Weights of a small self-supervised image encoder: 5.11M parameters, 203450 training examples.
Rows from block 4 of a small self-supervised image encoder, named by matrix and row number. Rows with one number within an expert belong to one neuron, the router's apart. Each number is 128 + 24 x the weight over its row's rms, rounded and kept within 0 to 255. All counts start at 0. Numbers have three digits each. After the name is the row's rms in percent of the matrix's.
Before each expert's rows are labels from the 100 images, of 14848, where the router gives the expert most weight on average: "strongest on" is what is common among them. Only what is clearly more common there than usual is listed. The data: single toy objects rendered from many sides on busy backdrops.
# router: slot weights (model.blocks.4.mlp.router.weight, 16x160), inputs 0-159
# up: expert up (model.blocks.4.mlp.up, 16x80x160), inputs 0-159
# down: expert down (model.blocks.4.mlp.down, 16x160x80, transposed), outputs 0-159

# expert 10
strongest on: from above; house
router.10 099:132131100157155162184099160150117172130165100179151108128107127125110127136087137121139148085122126132099139079122127114127136134139068117128129112121107129092154109173097113187138132134108115121172145085128130098168129124115113154169171110152146151104158095129106133137127137075132159104142153135137122126111181136162135123176133118083105145132102116119150111119103191123153169096126152142091122150113128105122113106103112126114128177140131157134130159130141111114149130112132112
up.3 066:153135150138113140093104157093145072134140153124098138128120136152158148131165123131140132146104156132123112169141135164151167117116144145166115187134148127098099121156121151094136096134148133131116162111076136134185166124155094126098170126134111101160151104128124147125171112163159091166152121088083157082082135142097079110102148112148126155122122135129117124141145121156087117141126135106151130142164128135104115153156135169147163140150094136101129094126093163125112144124114125
down.3 089:124144140092095096089067118119100106125107121103111138119116120113101118129127123099168150093137146128123144120110122156112127112071162095159115146072111132136140175169167132125113122168126102109094138152100148079122120115145144162155138109126126160158087127128128150103145133161128121192085185127121098119148135127157149126119139125094108158129139135095143124109130117127060161091144122128123117128145119112153104145142126071152161142134159122120171117090123129139103101155132127
up.4 134:139075138169060151134110107115101109128120124150104169129133110128130102097089126103151142158066129181137097164078144124130138093086098140080107138120144126158109134127142168106097133150131098150135102123107163134144120161106128146160124129103131125208157130122120094156094112133123130131131115120121120104166125137110126116114106077126131121181122157105127157160172106131122134131125147106133127121138128101112152090137171096116107129170120114135119134125089118108109147148092119
down.4 113:120140166139129099091152130154112147135067128099157184125119140123146133137105132163134157157129150105142128075124144138055109125111158082152122134143139126125117173151096112113103140149122136132134130176134117162139098145183116133143108184153194115154081122128120167130119162137128125129129164146095196139161121119147124141134125111110112131106116125131118152124140112159115124152147130092179137125106135123153178139123096107164135166106163125128110119117109095128105119142123113
up.5 076:125137151091100139070103122086087089130113155135121107129115138151145157107147126115120144135102167134089098160149122177109155100149177120126123153120123128139134173132115171125135075119155144105117147146113158134170136139170106132104170133132133113180137122131119137094136126162140130170166135126122080093098121130092085101071148126156156130143116189140124125133170127144083117140127130099131152093149128119115138165122151109166132118130105131111131097103088148130133140150108127
down.5 086:143145136106104104098061114105103114119099117102124123127120110116096107134124125091155153101133155128120144123115127144110146116081167094157115143067099129149119170193151127123115131184122111115096142144092141068137125129128156153144141124134129153167081128128131158120142135163128131193093164124135092118127135129147128128118140126090104165140153137121124132104129128134061161091149127122124135141151123119147111132142129068148174147117158107112157116085127137122094110152131141
up.6 090:142172158107133135065096131122092067130120137107108116129106133120151138121166124115117127170120149119113109175165134173138157094107162146118102159161156127094109127131129153094113086115156150112100152147097134110145134130183139132099157150145106098146120117130123144094195112170170129163146119079109163107104123130088096103093158118141121138144136142150125124135140129150084129136128111114142150134194128138123138143142140108156121121138119132110134108085108131114171106157112130
down.6 090:147147130118120099090080118130096117122102096114118139131126099125090101131122124110149140098142158129108149114118136158094143129073175097171117148065112131127105166187172119115118129179124104119108141148085153070149111133114163144150135133136132152151085128128127149125135138152128137185096191125143105114144132133161133149117139127096113178123146137104137131125132111159066159088160124123142156129141122107142114148148142076144156137114153123122147111095125143112108109135140138
up.7 098:147111152117115134042126117119103056129100156101087131128120143114142135119136126139131116162112155151134098154122123166136156095094125145100086153146149128112123096133126183081098081107159125128085148160078128105142144119156109134123122119136128110160137120129104156076165120156137135165123133091135166103113132127082100104090126142141154137168120132138145140139136106179092125144128119126152165107175128134126139132173128127161119114137139143114146116084104123116121116158113123
down.7 094:131136120119120108089078124123091115121117102146108105133119099122080104133130125113149147080143163137113145112133137153110151123063154100164130150055112131129122168179196128138128133180124106116101126156096152070135120138086167142116137126138120158152095127128138134122137138145128129181101186120147100118152145132150148132118135131093117190122147133124146129130128115165072144083143127120141157136146126118134122141154144087136139142106133110118155096096125146117100114140136135
up.8 148:158102117128143161112155127142119140123114143118128145123148117119131146110147119086097125154071184155104134119144132106099135181110147090148167133182128127153111131120138094121117133138115126115131133115108171176173119116134144132100122155124146141127165113100128093148091153107176113121176162118099132069102158142146117128128101105156095138105111137117111116178175129088130130132123149117165104118102128071095149172119121130152137134095119137126114080125110145107175168102132124
down.8 168:152099081149156075119193133133100135137175104140130109131137140142110128133138127164138122102108126148086102160143143135104125161136162134143131133090131119129175090102150118117170123099113103110143131137105148144143156126047104119102089100097104134108103121128134088111128135102122144137139116159159125123189146135118137164119152153156183143126111142139110109183127120172123098158150138126154139133102129131144122128156183134099107086109113149161096103156121148139123112125141125
up.9 093:124186149066109133086132121098105107132125136128138105131119114164139130110135130103128144141128154118108092166180123168108152099147191123118138158128128129148138149124114149115146088119152133117106136161129178129154144151164131133088157141127120121168126127132124130105128129174157141163161138125137090091147105152095082099077151115145151126122103164148115124142175137134087109131127126101141149096165128119091138170122149094153131128131074111115109095092093153130166124138110144
down.9 092:146149133111112114103066113119109115121101120102121138127121098118094106133116125091150144102137155125119149120111130148107151125082169086172108144070100131151114176193140121115121134183124111116098144141093143070139122131141156154151135130142141148164087129128114166125138135170128120189097170123132087116118138130147126136118139124093104165133159132112120130101128131132062162091156124120122144139153121113153110140134129073148176147128154111107152126090128133119101111142133139
up.10 076:147133146092108145051112116095083061128094160109102125128114128149146143114125123125136135145100157145114099169149128172133165113124184113130108152130134129120136129137121178095137078112171153123098158127093140120160144144173120136125137120136116102148139121130107158087136118159147146176137140085132128099108136142075079109077136139146146131166121146159119147146134128160083122129127127116137177099181128124118137151142138127170127129126110117105124103097102147120139128139110144
down.10 085:133138127108104105096070115113102117122104115118112121128118106119088103132120126101154151088142154134117147118119131149104143119077160086167125143067105131141119179183176129129119132180125109112100135150093150068128121132113162150141134125134132160160090128128133153110137135155128125191090182120131095122136145133143142130116137127086104175129153132112130132115129122139060159086157124122133148141154123116148110141143134078150154149116156110111152108091128132124097111145137140
up.11 088:129118145094113129083087106066128096129153146141133125127139140153158146131173124128128130136109180115088106143122118154157155127158158121161117156128128126139106151154120156097135098117152147110109141118110147134179166127174108119083185143133151113176147114132143144114134131155127107157168107131122108105081142137113043118100119140161146153124109159153129094123142123150098094143127135094118112129142128171103107123124140157121178109136094154112088114147100163132109148126122134
down.11 088:131151144093100093094070114111105105116101113094121136124129125118108111135126122094160151103133139122127141114104125155109134111079167094152116147070106130145121176179150129124112125178121107112093140153095143074125119116141148148153139123138133156169079125128128155103149134164128123196086180128125102121142133130153136125120137119101109161130144141109135130105133120123056155091151123129130126126149124123141114135141131065158174141116164116122157118083125134135101111154138136
up.12 107:110130115102142102111137135143141131116176153108149090132148139155140107175145124119103165104122118092147137118154110129136120135213153132161125124091075129172139178123133123151134108128085163114126134175172135124119163071166149123116149135125123175117091062126121112116140164130111142116146115153141117158112126128145149114156153164150140120118124178139104125101126144119152114133130204155164122115134127138145145139116134114151171125108148136115138100091135127149083143124146127
down.12 103:143107053165153147135157139119109131123170133157141149128146126147089103110147135162099062112143151143106142109112146138113148157120095122152145134112123127125090121145171129126152127122153095148156136099099134097133116148091148108138129125120113139107170145129152162141095104086128135143156161120126152129148165130151126132097100131121153168119108131105167145167131079148113133110160085122147162121107146070115144095131186116117107157102136184140123146170126164124143130095147147

# expert 4
strongest on: black
router.4 079:129127091095143186091087097171102125128166187096113113126130104156107101106118118126127102117133129090142147091159137105122136118127111136105120113133105128098143127166161089125135129130158142104115132138115140093139102127134147138121163124126147166130176176128115171139120109123138126207114124118087125106125185118149143122066159120101105175125099110131134131115136102130038122096128092160135119119125128117120119100117109101119126159128122160112146131111140138098142123135116138
up.3 086:143095126154131129181157091077131092130131099146129164127085140092146161158113134137133148165131137172124110143130112116130152161099091150107167155155152128155121132109107161131138087103098133119111104103146148160140127120157121150117092061133132106127120099131123098114163132087115128089146107122114177112148129121113096114161070131143100113129082138166124130153129156095192102145128158083103136151124128106095167095139110152105102133135146155142118118128117139125112137147118138
down.3 095:150082127166126152176099146067116142130150120145136100125131139132125163152178129140113107160123112158119085076123124133165139110117069152093153142153118127133113081142093146130141126125094127139145143121133109159132097129100128123096150119132172126143129116128116132130128112099128138118131094127087159131153134128132136179131052115157105140123114120156119126165131104139186113103116206107123154107082131151091159087121101110116140135116169133108112132116108103113114155124124121
up.4 106:132113137129116129208116102080129086132145114128105156127117149102147149149116125122124129148083142154139103120081093143174147136127094136132151151108122127160152116109085168145124096114111101120090106142127119131156134125156149151122118052095080123114117104130120108108127127124089132115151111134122165128133135127126098122154012143139091126148105190134130145128119134114155119146126148091082143135126128102096147120130150138119149127164115150132139147124108144114103123129127137
down.4 096:135097146136099143212105134087118135127157104137124118130137167130145156143163131133109108157121090162170097081114116150199123099137105166090148136111121128128118071136105159163106098123099123153132128145130098141114125129106128117111154102100113143121128114128141131137133099108127136123136077137089162137143117129113155145125031098167103117131096163127127127142130102153158131140141166116105149100100134140081154092120127132115140127131140123143140169102112093125114132142120116
up.5 087:150096124137139120165170097085133087127136093139121160128083141088147163154119133137139148162136143165122111150146099117122152158102095158113158158173152129154136145113111156123145099104101129108108104106150157160143129108156120153114087072145139111137110100131115095103175132083125132092144104127123179112152130121110097105159099133138103112121085123176119127156123162090193098145129159087111133154127128112106163102136108152109092132122143157144109114132122140132112134151118140
down.5 097:154094129161143149155104139069112150129147115138139098122118149127122160147175129137115104160127107146119087079142123129155143107115068155083151141171113128133122089135094136130145131129098127132143143125135103167138093126104135124083142126136184126144127121128115128121123110098129141117132093124085163129157130128127123181130076119143110135123119103172116124171131105132191103099109208110132153112083128157094160084121093107125131135109164128109098122118111108113122146129124122
up.6 086:133126136152135137192121107114143099133146108143156186129120147094154138166126148140124151156118146165123097130125107132136147132097074168095158163149130127135114115102127148141127058136088116126114091176152112148125137122167098138124142093119117120111133092128146087157158127112113128112161087126098158122159104137122127121163070131136130122127093159140153119133156112093195098139129166071116146141100128117113154079143111140102118137162139146147116149145115131128111143168125132
down.6 084:147110137166122135160118146087134144128155102138152110126142138138140145151180129134119096165114105142106080072121125151184131113128110162103123148131126130140124067146106137109148098121061120142124151117139086135124093119139128119115151135129145153135140105128093139125135129116129138126133077146105140133164133130184115182145076123153119123136100136146114126126129121142183121131123217123127164085080129132086150098118137091085140112122165138112110150146114091130127128118127124
up.7 091:148131142114110138203131119109139139131145102125097132126082143151145139145111128129140136140119155154174104143118085137189142102147084161096120173137116129144175108097114166148113118121131127153077080126142113143158158138118157155126122072135099144107127119131126092113123101138122124128147111136125182123146135132117127096143074161130091123151104154160123131124062152091161109142124142096083130161176128171134122150124131162118113127137085149123119164144123147123109130134126141
down.7 074:144102172143091140175142138085126162133161106119125146120110151140145166124136131152105092146127084171172109092135117127175124099165109182076126148160134129134124076101109150148108116118113155152145110126167098171103116130125113133114159092105134143118132125128117107129100094115127146131141069141086136138129104126101154143120082115147102086153101131141102127132133115121180118144110190094105139123085127132108153097109109135108105120137125137115108163147112084120144133135129115
up.8 088:134110127131149125189149102118143075131151107141131186128127146087152147163112149155139157164118147164121110138114085126127152145107090167098145159157130128148131139104125152138143070127084102097100098165157140147121131098175087136131120106138135125131122086128127091126174136110120127106149094140119152116153109135119132117168076120144116116123096140153147121145151132097204102139130171080125149133101128095090148104125108154112103143148154158149114137134126121136112130155123125
down.8 091:154114125164136138150116133087127151128147102147164101124130147132135135148174129138134099156133109117117086072145124147180145111110110157084136137138118129134133074155089129124142103128066110141127159117128084141139092129127148115106135147132156148127138108128107144129131133107129143122127089136093159131161132127169101179144084124144125143131101134155127124148130105133189118113119218151136159087079130140066141086123121088093141127110166127120105140129119099129139122120115124
up.9 106:131117135116105133205121092086124098131142112130109140126108140119143155147112120125128129146089142160147109126086094132169147146140096128140151146106121128151155109108090157145119093106113123124087109124127130136157128130145161152131109041094079125105122107130121108098119126122090132115143112125129172121135146124119087128152015147142083125150112187137110146132117139112156119145124145092072141138138128102094145124118150139124136131149108148135134145115109148107107114126121142
down.9 096:141087147131088149212108128087117136130152108137118127128137156130147165138152131139108109157126088173173104088109111137187128104144100165084154129114124127120109070136101158160100103122105131155140125132131110145114120133091124121126151095106115135121132117128151127135122102108127137124136084134084165134127120129096165146123028100167096120134100161123124124145131108151158137138133162109100139107097133131080145092124118141121136133129136124141147160101113091120121143136119118
up.10 089:145090126158123125178159092059134095128121098144120141126076137101142165151124126128134144158134137165133110142145126115131151154101096144117169147158158129164127127120111167123141109095108148122102107082141153162144122143151147155108085056135126097127116105133115104113158130090116136091141108112113179114139138118111088111156081139141089112125081135170110127149116162094182102146126153089097123154135128109100168103138101142102109123130129146126116110127117145112115136137118144
down.10 101:144072131167127154182104147062115141131153125143121105126126132134123172149171130150108110153122111166125090083127128127154135111120060153095162147160124128130108097130100152135137138126113139138149130128136118168125108132095121125088155109131176124148127121128122124135125100095128140118129095123086157134146129130113155170126051110159102131114112112156118129170132102139180106101116192095118150118087129149104165090122095123125131139116162134109112131116108105109111162129128120
up.11 164:120119146120102129189140099061153113129105127133123146126094148150131101141103119123141125133114118169164119132103115144164135113141082127091133128111120128153145105110097166163124062109127163166122102076126106130115151152093124148148114047146106120149137125136137124124107092132109142146131113136124113144132129106111149083135093131134116107162125140123078159146112143124138122144125132091037115137149128159160079125151165130145107116132112112126133143144118125167111152133085141
down.11 105:144101143136073148185133131059129145128161102120106148127111141147156132117132130113102093153125079200156096125109135122155155095134097174079125129148130126149098086110114165117082138114127139145144114113156116162107115133095113136120130107103162125141114129128127102130088104118127144148133081120095135135119120126076155156110047116148086123155120138132116128119131131162161128138126176076109116125127129138103142082104110120128105139128116132109110139120115088128117141115113108
up.12 095:151105122109154114154163105112130078127150095126110169129103142081149164152114136152145154159133147158121115152140075118114151154108094172113137160185140128150145163111126147121145100119101110089101103145160163156136136091162103151126093097151150127143107098130106090099184136091130129103140095149139167107153121126108113105158111131139110115120097112178130121150124157092192099141129161093132141148122128113111155120126111156123086141118150162151107119132126131143113130156121131
down.12 103:163118131153156145131108125086108161128134106136151094119110161120129145143167128129121106153133102118123092082167120131159152105108086155071143135178106128131139091136092116136146124138093120129133149124131088167150088128114151124086129140134180134130129125128114129120123118100130142120137092128089166127162127125133095176131112124127126136128124102182123117167131102119191098099104210136144154106084128159082152083123091094125129133106153111115091120121118115119141129131116125

# expert 2
strongest on: striped
router.2 132:136120119142149108156070112144126159129179136140130144129110118097142169135141132100154141069106148082093076136155147142154144172138153139169126130140139127141171126153129115145157136106110095118087129147121108137147171137167154153111127115080060147075121112127105122165135141122126138147148097133128140118148132125160117090128131140130144149140091148144173076077123098107122122139128145128127087104098128129162108139127158087091143143135115152133162130189129120129111120144123128
up.3 111:121116144119150106170135127157151178128119130190125079130098156145146128137107133127147152099134140110136098137150104162182129144171135090142138135091115126133197117118072139185168116112126128115136140141141134125135161110107089128182119103112091122113107113127103121095125136124149125131182150152142089136131109113129092126139134160154161104183125158131162131113097155121135138177128155139099113112096128180137088142135169142123134120129104127125156144161125133141155120132118094
down.3 093:110119100122076172128130137148114172129118143113124119127155094133094108143160129103089121149141109126124161084118147114101120100089084126177129151133126127134088155130161118133122168167124130115134120145132168113140099141145130126104135134122200111110202135128117125130146123124127094129108156105072113124150177130114154181124112128111104128076153126086141135146131118088115173097118129105141115126141130096110166088094097117138119121152150126106087112092118118094123148131163132
up.4 083:145196131155096161106119142086122151129095121103138130130122135163155099117103139117114134151138128201138089122127162112103147092164128146126140133129133128117139095138166166100070123125119147139092118129142147131128117176143073125147177115142102125135162100125153125149105146110164143155141082101089141133120122112085116099142070122127080129186125116097134142122156139157109138128127163129081108138095128151118164090133107108123108160140132135128114147168131127115141109132111150
down.4 092:163129179167134070098141088112140074126136114095107179125079122130166168125130125123152115144110122139137115163150124111157123129151171118090127090114194129126134121138117146114105117098117126129091131109110112140123103140122127139143115115114077148142074107128140127111134146173128148137118118188166177124091086128137115088145121146156142122170098155135128124088119116162117105148136127136128131128138125146125067153159151140096136114138117141149165122186136126141118108115123134
up.5 095:132207134131121151112106149112122141129092118120151136129117148180146092122100133121113129169108121197142084124130162121110141108150128129122129129128130128114105081135178163083062120124099160147082125096142152148107123180138075113161163135143122094129152100124144139132098153115158130137126073110101145137123129119087116092146086094123075128158146113087112142126138161139113148109127155114080106136110128121101170104115104115131126133139140136123114133148126115114144130134109138
down.5 095:156133177164134070091145097116139074125143117103112179124079123131166166130125125129155114142113117135132115158146126118153127134145173115093123093108190130126142118137110145120110108096109123129096131116115113140115104135122128138146107116115075151139074101128130134111138151178128154135117129190167174128099088126147120086151116149153148124168088160130133125091120120170118112147135129140132144125134126141120068152163166135094138113140116148143161122184134124151123106109128131
up.6 098:149139164118140140119139120163135118127164137152068111127095094135140164116093137113156105138107167128137101176135105141123153150149143133141142153106125128127124160145119169148146103116156124137116099083133139148148112116170129132179146144143098142128132105123122118126176110124195137153153123101114089116153126122142158105115114083148136134148139105125107145125135141134088153122127157109062120137179128086140079165123203170116107145133093119099163103129123115123153134101102104
down.6 097:155129173158136075099139089118133083131145111110101179123078132130161172127130126127156120152113126139135123163146123113161119129153171115083130093119186130117133117137120142110107108098111127131091134106114122140119100137119121145147124117124058156141073103128154125115141143158128157125112110183166175126092087129136125086150129138155142135174095154138142121095120120148130103137127131141134120116137126156108070146170154136088134116130110141150173118180140130147131108116113140
up.7 081:152134155099115141109118124139143120128116102177117123128134132123152184104089138099177140108112170147073094146141105152159163146118132119175145158084124128125145137129094139140121112102133084109112135144115143144144144134170077126132164138141113152146151098126123125174094110126137135159144137102119081099140135128124120093129117117131085135157152127120153111138184110143077119143128164119098134130126128105110092145114170155121128179136125123124137092208129115140170143099113095
down.7 099:155122176166128067096139105113139084128148121103105174127086130130164173127129125122154121150109121142126107167132125118152115137149177114098129102111184130112131113134126139104112107090106136128088142100110129143112105140128126150144116129122062143141075102128147130106145144161128157137111103177170164129087086129129121096147121145162148127170100154122129120090123119162120121145131137137140108120138123156110061152170150131089145118141124147144166115185130117143128112110117132
up.8 060:140148144111102143189097103132126164126184111121139134128113126167149133115169138112116130146129161125179124120109108138146158129169111147098159126153073127165081132138111149128113170146151121125128116146150151136155152144141116145104113160170101100125148097128140105107065087125152129162132085101104126100117120113092146124133095164114091162128132106137131115123137156117106120141128162103125109160168128183085108159082098125138119131118105130111157075090144123115119127138101145
down.8 080:152140176142125061103139113114144075129166124074112178126110117126163161127142128121155118144094128130145117172127123097150122143151177117088143099106174129119127117137123141097105107082106120127098146102114123136114120126124147133144107127116085136128070107128132133108144130163128138121106095186170147127084082131126107100156116159138144131155080159132124125095126123158118123135137130156128110142135130161119055160155150145105133118134111152128149098169139116144145125082127130
up.9 073:165158146115117145096121128116127144128101110156096093128137124135154138121086130108139159122107155174143105136141135131100155100137114135148161152132129128111121130125122150140101094135109110128110112151111154114164099166175068137133163127129141191171140085126117110169113125116173145166179113092108110114108128123088119081138097109127100129188131095124145130131156104139087121137127169132070172139125128120113132099136135126119112198133138116119135096170144124131150150108096130
down.9 097:160125177162122073097145102110140078128140118096103177125080124133165173127130125125159118147105120146128113171137124115159119130155178118097126097117187130121133116135124146101106110092110133128089141104112125139113103138130126147145117122119072148142073103128139130107142145167128157135105105184167165129089085129134119093149122148158142124171097153133132122091119121164121114140130132141137125124139124150118064152163152137096133119135119141143160111185135120149126112105118136
up.10 138:163159143125129151151097143088119112129139088121095157128148116128157120119109133100154146090119162134055098139115100127141161160118085125168129143125116129165109126139079145156147138116130104115137098145120148119174133102157093116148181134136123164153144106124122101148095129138139128152169138101098124088130152122128103106145135117115104145169147116098144117126175111142090138136129160131083149158107128110115086121143153126107172192152110142137135098188141111120127175107125120
down.10 102:151127177152122073106133106116142086132149119100110187129081124127172179136130125135147117132132113147149112156133121127150113117157171122100117090101204129119142122133126158104099098098103136132084126118129119137112127132133136137159128109118078142141078099128138124104151141167128153131113118202155168130093086128144140096153114151154153123171092160131126123095122135152131118140128133139134142127159127161121067145165161141095132122134121148139165136166137112149131108121117132
up.11 097:156195142140093155143130141096122150129111098126116152130131147166152094116084131111131109152089152191120076121106146110128152134130118111147127145107135128137119112142142166114084145123128127131099102099125162145146121176152078123161168135144125111146155096124144118150089128121163136148144094096095152119110143111093104105151067097121074135170135134080123138120155137145101158128127164121072119159121128106101150097120128129116128164144122156135114114172135107104133144110112131
down.11 092:157128177158132073099140090108138080127145118102108186125079125130165174135125125134150113144119116141144114156140121116156121132152175116093120092103195130120139121136117144111104112099109127130088124110121116141113107133126135143148115119114073156140077102128141127106141152181128152131121124192165175130096089128143127093152116144151144122166100158131129122090119123163126116148133131132129133129140124153121064153164160138098141118134118147143164129182135123150125109113126132
up.12 103:160175147121089154150121138090114132128131101118096160128140131147156109129107142095139136127103154171124111127078111109143158130121098107146137140094126128148117129149116162132103150122127094129124105087121148131177151150150070138139139117145147126157156092125152098146090127130149133155141104081103127104111147106106105096144068094115095145172131129072129133123164109168096140143128168143051129174116128108108136103116139137121130157147101158138097110171133114118138154100125140
down.12 097:157126174156122074098138094110145081127143122105103178124078125132164173132130126134152118142117122142139113166138123116155118125156175122091121086103194129117136122136122148102097110100108135132086132100121124139113115135127134145151119123121072150143077101128150128107145149173128155131115112187164174129096088128137127089150119143151144123172100159132127121088119130162125117144125132136130121127147123159117063151165154138097135120130117143142166127178137120151126108114114136

# expert 9
strongest on: house
router.9 086:146137106100124173165059115135112159123166149161142098129120101186117132113131125101105104112154089158108140116109144110129140117137075116123133135126101129131104120135145145175141119126169106123130129105130130125151100118130159134204179125104141158074158167126128149139074115125124147177117151079119131104134149127131149130065111152110111162126157125114154127106150117126090130103128104131078132101143128131150112116094126101123125163125142156096146163110131123094134143108110131
up.3 073:120202165092131120094138123199131137130137099083188130127139162150154121128117141134124143167192109138132108115152088134086141135124142121138111159167121129071119143112165092110111123151125114148124116191159127155134106097123128134109160129119158149123132112128135093087105136125111126159140103112133145110116108137102146129144175127098124115124169143143138087107120128125142119131127153098141128138061128107171163129132140169120097129148108121143109106142130142116097134171140153
down.3 074:162126161142151115072106108148097126132139091093126174131108171116115125122132128110110105152132120156071108144159132104087119138151116117092101139180145126142112086098167118089146120120093147128134116136144154171120121138137139148086158124136126166148128118128119098136095133112128154143146116141136125132098066121104142126113204148119157071133122078136112122139136120140172104146137177117168131133147121121135146132134101123094150122149137130118135120193128092104095143162126121
up.4 130:136124106155122114095138157126126068130125146122166071131120139107130128131156116133123143144141121110081135145168132120105125127109106136138117137144113128140099143129185097096168169128126165106106145129130108139118154139107149143071118134176201107154114132130119135105172113118134143108124092105108145142113131121116139113119195115142143123110119070185096125134094143127144105111127128115152137145161128151150125070108099121143151122074147117114060118117145126098092122134162136
down.4 148:133105137116127124179120141162122132129124137126108178131151123125135151123111129120160116117114170146202146117091105122142134157165149127162143124110115124113172100147147139155113079115123104136121166105102172128144148128122121133197132089121077131069144119128114155136115156089128161125118143160125131122117148128118089132134083158151102152146140175103149128141129118155135150153136134168101132149095130075150122190144127188114131134176133140158172140140121132134136134101134133
up.5 092:132149142127156135085140117187127151128156107085177132130133141148147096152121136146119157140188139102098114112155118132070139137149155142107113151168102129110115124114118105099136077155088130136160113182173133143135116126142088129103156143126125150154150097127120091125173162112130144126162101137113106133137107144114155116161201101130152123133119085127132113102162130102172119135126163101178165130070128122157129111156129131120122150140143109115107121149129131143124108170126135
down.5 077:157130126131173117079104122147109113128147109103127110130143159134135123156150127133125132146142136131063098122145119124108123131160121130104095160156129128128096112127156122064171100131047132131121151166139144138116125126154129130096169138161134156189126094128121121102151139121128150119130120141151109132119100125141132130138202137146146110127131070147128126130129132150165107109141193135213147122150127133120133120155133100100170132116192140112138128145132102126100130155136124
up.6 080:141157152103134125133147128131140138136144087095122172128122139142146122136119141158141130152189141122140090098117080143114139124142116159109089182146106129109144141105110128105122085147121100152134097184154165126163081105123091140136157094149086171129140114128131101125120145140126139151138099122137124107161111115127139105147139181152112121166155158127167091074119130096140125144126151114101130148081128111177122156150135184100068133139137158141154142148120128124098114157115149
down.6 073:165119168144153117079109114152098127132136089091125171130104175109109125129141127104117104144134116152088102138156127109106121135142122127098091141176143127130120086100172116094149102120082140130135119144140129157128114132147131154094155114147113170131129111128115101135101134117127150140148120144141111128098076119099125120120207160121163063146122085136104123134134123141176108153134184125154146133144124125154148143139109125080138109153144128131145128193124086101099130164124120
up.7 093:132170160091142130086169125148116151128163087089181126128129149171151089140111143127126140151182137112108104110160084144100135124167149136102120157161086128126112149095124117113137107149107131140158113197162132155142111097127088133083178128126141181143135112127128094100153134109136137130139082137120133118134092130115144129151181133134151115120148083130141122106155128110160111146127154105156183147095128145170146086142129143123109141144129133133105103140125142135101142159126136
down.7 078:159156153108166115085103113133098132130148092097136147125122188124119113139137126126125114152135115145062099141151109115105130132185118127090085149175112128143116096114156120087160110131075137124141140158142142161110120110143129144096170124132144176181115114128107116104116128116127152139139108136144100130114080120108101120121202146130147082140145073150113123137133131139172096138143187129173136125154124134153149112125117109123154123132169130121133130163133103137094137158123126
up.8 077:155171138110141121118133126127131110134133094094118154127128145119151133148081134140117146132195125116138080084125091164118142134135111147122074167139123129102190165128134123107133089149110079137128138187139153119149077117127108143132131108136108139112139109127131120097137153123138136153140118128129141126153125126112142096152124169137127129160170170124162073078105131112127136136127154134110118119056127112165123153153130176113092127171162154153145144148117137138090087163116132
down.8 069:172116159145149116068112117144101125137130089092140163129102168109107119124141127102114096143132121152074112150156132105099124142136128119112096137173141128138122091099177115094151114122091142129129117132138127155128121140147134151087150118148120166128130117128116101132097131120127152142154120142144111127103083118106131129116211159112163063138129079130105126138134120152175111151138182123157147146155123128150147143133114125087138111148145126130125119200129077095096133160127119
up.9 097:119160099142125113141183108119158149123104119161172120129141111139118131127086132186159129121181134114146144102112111106097114117118157148126142114135144128097117134137157149120150116138124122149132143107152123126101084129117122116134067139123164091088122129130106133111154136096160129072109132164128117144147103157121115152140135094138136120086108098131116122153152158092226130108129132122132112093073128120113117138116066143123085123117180127101109154122142135130170092121114112
down.9 101:097130157086089113130112118131123133129132128085124172126120141117102105098094130097112130088077104128139142157138125144148108126141157102145109114079117125167156126108124130198111110112164125122135078139131095119117169114145111132124145091106079164102129144128136116141110121156128139176144127116127103134123161127102163091112120154106150106150125183093124126099127120123064143188132065121087133135132130092148109136119158149147123112153060113144135142136134130139120111135112123
up.10 086:141192159099126127126195119152130158130128085105163138127120158167152119130099140124134137163178123132136098118181087146138140132146150121135097171165116129106144161111142109123122205130129123154126130176155131137135100106099128157073172144151163144137114117128126103099123125128140141138130094138130129128131101099107132123149175148107105117105166097150112094099077139110147118125127150129145127163090128128162166120106106145131087143134102138140102102145136131114096119137137173
down.10 078:162128164141151119077113112129093139133138091098119172125101170121111115123129127119111106157137108158074096138164133107096124130152117134084095147188142128133110088100165115095141137125102153128131115135147154172114114135139142155079164129131134168166127123128128099138093127107127143143142106138133125133109071118100138121111205135117152072134122074141106123141134124131176099145126176112171118127147122127131152124128099115097140121139147126119128115178125094105100146165121124
up.11 085:131172164089140128127157122168121156135140088088156144127105156162147113131112137126147135159186120116132097113162094156133135143133157132129094180159117129091131158106152100132129177144123115144131121193156132147129092090111120161086169136148137159127116117128124104098113131115120147143128090114134111132139100102108152136146175136107124111114177103152133096090087123115148120130125148123139145164081128126167167126116126143116063146152123144145105107162110133111087123150130162
down.11 076:165129161129157117080109110138090137131136096094122173128107174111116125123134127119112109159137106159076097141151126109098119135158123138086090150181141126136117082097172113085146130119088150128120123135148158164110113126137144150085165131133121166157128118128126105122101134106127151142138105137138119136114071120098140130113205138122154071133130076144111119138134127146174104145134173118178124129143125121129153132127100119100138120141149131116131117183127087112101148160125124
up.12 066:140178164096141120114153128177138141133144085075159151127131157171153121128122140151140136169186129138153102104145086148118140129148122132125099181163109128086121149103138114110123123146126118151125120195151143149148104092128104147108179109146135169126136114129134095094121129126120137153122090116135125107140111112112157119146158139110109118142162135141139092094121129107143120129127154113135144148058128112169153137141145169114054132149131151150127118161121128120088129163127164
down.12 075:165125168142152118081102110145095131134140087095127170131103174112111123126133127113114104150133117155081106140157130106100124134148117120090097139182142128137121085100168120092148113119092148130131114136142145168123121136140139151092159118138123169141126116128117097138095128113127151144147116139136119131099067119099136120116206148117160066135123078142108122139135120139177101147137182120158132130148122128145149137132105120088142114147139128126138126192127087099098139165121119